A small sound classifier, trained from scratch.
Model: log mel input, arch conformer, norm layernorm, activation gelu, moe top_k, layers 12, width 256.
Rows from block 8, named by matrix and row number. Rows with one number belong to one neuron. Each number is 128 + 24 x the weight over its row's rms, rounded and kept within 0 to 255. All counts start at 0. Numbers have three digits each. After the name is the row's rms in percent of the matrix's.
# fc1: first MLP up (model.blocks.8.ff1.fc1.weight, 768x256), inputs 0-127
# fc2: first MLP down (model.blocks.8.ff1.fc2.weight, 256x768, transposed), outputs 0-127
fc1.106 107:113135088117123141129123112121108096118125161110120096141117124111133158136103171089149139160114102140127124136114127122113138138143101136125162145138131123096133159110114144126132147100112138133108131130134127146168126135140108173090137105120182195116167125207141096135143144166105153133147125123118140116160109135057053121141121113105134104074085143163144166142138130171124151102121
fc2.106 084:094150139149136131126107149108146100103138129091172157148108086099111149149137150126153122131101134117151079137101111149095132119146086144128133170113113107111093142108151127157076122129107112144103112131164107168138170151118149115107170133114161143118131106124108109189116101106087129111114164159106111149105116099124119094108175132153095120141104117138097125099132155123147161148130
fc1.107 102:114138088113124147126119112120108082115129155111116103148117127117130162133109167096147138161110107140117122132120121120104129131141096129130161148139133120095141148104112140128129140097114139129108144125130123144158126126138105164095139104117179185120163124219134102134141142156106143123140128126122139117151107133051043132142121112109139101075091145157146154138147129163133161101115
fc2.107 076:095152132146163142143111156095121069117139135124129142150131104076144132135141146090140141125081110095148105135111122120120136121131097141119106147091133111117099131124167130150108141115106114148142087118157106146122145143116156106120166130130154145154161080121129113166121108113100133126129163169096118128128129111132121108106159133171104120127107100129081125120107137091148139135147
fc1.108 046:146114120142162122116127116139149095145130115118131135087133153127133138139174127147147132072147123101135150127136148134161142139054132155158133128152143150108135115140159127147132138153137108145156164144143152138117157130140126102160136037158112089138117125094147141118097137119121117117134182110150186130129139120151147106149114143156110149120148142098088118161119131119134110143122
fc2.108 129:135124136179138112119136163127146166119141134129122150176130092115110134104131112108125116179156113154112125159132125123068133126099055105135094130152124123074177149129128129135126106066115118142141094107134135113144141127132146142115127077100124145118121136081126116117152129133152137116104116115143125120141127158153143125098137117228143122154136107129109117059134141152114127138120
fc1.109 109:111143097114126138133120116120103086110135160114122103141115124115132156138106165091153144153107110143116119130121127121106130128141105128123164144147127114097145158107109144130134143106106144127111133123122121145166120129139113170095136098119175177116169134214137098138142144161105147127143125126116134114159104134060050129148120104109133103078084152159144162137139126171134156096117
fc2.109 073:102174111151111106124128128070145098087115117107159138134104122084117123124148121140171141145107137098143098137113126145136107127132124117157119146114120094134115128125150140175079133127079125124137122107161101163103148141123161135114160136131157135123151087119153115169116090087078143132146136162123143137108118105132118097114174127151110116105079135113072103119125136120145142127118
fc1.110 107:118134089117132135124119115122111079116131159111124103134120121109133156135107160095146147151111101141120127137120127118110132136142107133126155144142127128099143154107113136129132152103110137137106127125136132150162132128145111168097133105119183190117165128208135100140141140164095159131137126120123140117153108140054049127144122114106131108068089147159143156146139136165123153100122
fc2.110 078:087135134154151116132091142119117089114126116111137130112116110095129124148160160128130159104088143086174100117096140138119098126133129136127109147087105119124120151140150118152090155143119101122124111135149095159131148142115178097132175126115160136134166082113137107178123100127065147117139126144107149159120111127134128091107180116168130108126092119128072138106125118100146134127146
fc1.111 101:118129087116133135127118111125113078119126157107127103137119124113128162136107155098144147149109097139126131132121127121108130138140107132120154146142125132098139151106114135125130148103113137131106130126134128154161130130146111162101138099118187186112162129215134105135139135163098159132137130122120139119151111142051044127137121111116129110067094143157147156143137137165123152103124
fc2.111 081:088132129143146122111093132112127096118142118124146105128108100086122144137160156136125159112082149094181100116087139131130086126142118138122106148090082114122143133122147137154090147137114101127113104134140089161130156149108160105140151125115155138131183083110139116180118098125069152124148134144118150166113099128129126090108177135147116108132102128116086137103113110104148128133141
fc1.112 064:119130100124127127127104120135125157125134064120122183122128124116131130140127124193129126115128127127136124139132131171124126128132128132112131127123120113132127063129121141102134134134126113119125149142130127128060124125119125094141147120124089099110068131052124176135132127101128130120129139137121118127123127122170195130135128118174133128126189134072128056133132137059137129176128
fc2.112 129:126128132142134108136130126143144105131140134123127144152121129131118126124118125119128098147135124142127136144148117125115153132135114135136130125147134137092110134111134131145138118090137125135134134132122144127146134131135121147117115088137140213128115147082128138128125151156130110120113150129141122108120132156144155132119123129255127132144135123141129129116130142136130157136126
fc1.113 113:119130088112135130120108112115100075122131163113119099139117121113140158136113165091153142155105107143121124141121126114110126128140109129117165142147129129095140157108113140129132146104117138130103128129136134148160138126139113168095137105112174183108166128199138100135146141161101149127151122123122135110152111140065057131147119104100136099071090150163146158141143134168121154099120
fc2.113 104:101148135149129140144109157110105102129135138134160139099137117094142113150155144163145145113079161071165113122097157158117112118135126133121134167096116124116134112132155130119118149128149105112121149136143112151117151107140218111113181120132146120113176103127127116172108092103101152122143124148109176171107096142117122112115164166147125119136117159103050160126104136100124135134129
fc1.114 112:108135098112125138126124113121105079119133163119120098141117125120129142132106169089151141157100117141116119130115126118101125123145107123132160136142140120100149160109108146133127140115106136137106131133127125141170122131136109174090133103114168183125171125217146097134144144159105152125145121119120145112160103135065044134145114111104135101085085150163145162134141128172127154096115
fc2.114 065:099169097147140092136116135104136094091128115125148139131107127094145125134148145133148144125110115094154117143136098118151106139137132157141118130092126085126131146149125163157108152149089110134143082118136116177128134158088152122131158126109147144132171116114126126173114132118073144159163143143118149127112127111127122082127183099198114131097078124133082128110129122121118106144126
fc1.115 103:114133097114125142125134114123104081113133163118123098143119126114130151135107167093149142152109107141118122133116127116103126127144101130129159141145137122097146155104110143132129144102111140130107134125132128148164120132137109169090133098116178183123167127214132101136144140159105153128142126124121138113151105138055049132144121109103135104078086149160148161137143126169127153097117
fc2.115 082:099151123145129122131104155089114084098133126128145147130110099086124131147152156110143139128069122082166095140116120128109127114135110153122119152096125122123109128112149144134097132134092102123117104113150093162132163151111172118105188136143150140133171102114133087167122128112093147142143147156108132148117124114125118102104181131155103111113085103133068120092102157108164131144138
fc1.116 106:116141089113128137128123116125111093110132161111119100143118123114131166140105169096150148156113107138125124140118127119113132138143097133129159148148127119096135155107114140128131151097112140124111136123136125143162120131143108168092137108124181188121167130207138100136142144163097148131139124121123137113154110135054051128147122109107137106075086149160141160144144128169123151098117
fc2.116 081:101147137133140131150111155109143094102132142103154155151106103115109148141141146134128129135098118110147084134111113159095141100142091147136118168111130122104100123117156132168085123119118114160118120117169104157149155148120153143113166141109153136134131082117134113195123109116096141111120158128117102152118109109116117095101169125147113112154125114137088118117110159114162168148141